python train.py --image_size=32 --translate=0.06 --task="super_resolution" --scale=2 --activation="silu" --widths=[64, 128, 192] --block="plain" --upsampling="transposed_conv" --init="orthogonal" --ema_decay=0.995 --weight_decay=0.03
Rows from block 14 of a small image super-resolution model, named by matrix and row number. Each number is 500 + 50 x the weight over its row's rms, rounded and kept within 0 to 999. All counts start at 0. Numbers have three digits each.
After each channel's rows are labels from the 100 images, of 14848, where the channel reaches its highest value: "responds to" is what is common among them. Only what is clearly more common there than usual is listed. The data: histories of elementary cellular automata, time running down.
# conv: 3x3 conv (model.decb.1.0.conv.weight, 64x128x3x3, each kernel summed), inputs 0-63

conv.40:485467505477472510534492546431493536490456541516496512508545513516478488465523518459451452546492484618501456467531539631511467502496483513470466483516442465454570500463478466479573593561526533
responds to: 111 turns on; 011 turns on; 110 turns on

conv.2:466416445500506532531486458417514534492469550500509562489487570532449526456527405449503548518505457614545576449483530565469558564475496522474554523503499547426533552522504481521495459459472499
responds to: 001 turns on; rule: rule 7

conv.11:501503533474519467450471471471471473564545452440475597536508541530488540447509468513425526589486576425530427565504546540490414520627531548463520516547565515442533557512497463409503565428494481
responds to: 011 turns on; 111 turns on; 110 turns on

conv.57:420473431522496522456499543414603578368318467543519466569493472501471553534525478472595487546565558533433537454464519465518563499551535559536448515412559522495510471460640541498402615475531493
responds to: 111 turns on

conv.39:494513458489449528477469499487494553558431469512415507518484507473504499474470473463515442509458478550469512538518494470472534473513440477469469538439495545510417584442478511509498568496490538
responds to: 111 turns on; 011 turns on

conv.53:403466414561527507390622431553512472496566554545507463451508423480541503508559520498411444520507423543442563483456422578534513371528555513545443565564485566463565484471401488536528495613495518
responds to: 101 turns on

conv.31:394483494537672559495463490400511508543454475496407552528469527553392533455531445542506498596458482460511506568466494492555628485391520529523518487441549534561595475467471456517491561529540552
responds to: 111 turns on; 011 turns on; 110 turns on

conv.42:511517526503504484455529543513501463539501549486464490467528512510525452517462389545438456555490536463493483521520451463398548491479543510409475520494488529499546502501420529556521610490454546
responds to: 111 turns on

conv.46:438435398471626484516534495502538491454489523509435477484483594501503469446407410521501546343427460520597465509510488502551542412484474577424496481402504461453532535496431427516484579543534602
responds to: 001 turns on

conv.13:463504508494413505502455517465474525471418522511364511497450515392461548402486448530512556407509561459496402487559508513532490529431477543565571515458517421599594460548440396467569427523431429
responds to: 101 turns on

conv.3:477486520538561490564536451489554480477545466515514501503469494480508481447509545519468470459443513622515508526518481545481495526569493534426561491424504425456447590419573505412510460489567459
responds to: 000 turns on

conv.23:444505499419565480429597538575467499492461461500332448470483518497532479411481566553546451458549540543534468576530513455558520435479450536550573402392597472578518460358396493520479537532415437
responds to: 101 turns on

conv.47:535456574511479560495474511563413615499481482478547434524536470367432557495470381460529462595455468525533569527410499451541478572411580477469464519400506490578453509408467544478645541498537529
responds to: 000 turns on

conv.22:466446442505484486513502508562454502452485532467486452487410525512465535596519532489483471477510475576453554587530452589472559443502487472525457430509497500562402436540509580459432597571458545
responds to: 101 turns on; 111 turns on

conv.52:491520507500617548482449529510558459390552453540482445502467376531456507530527482511589520532542432526474523492448452509478547563523509546503471437486464479436494486518457546497465531546589522
responds to: 111 turns on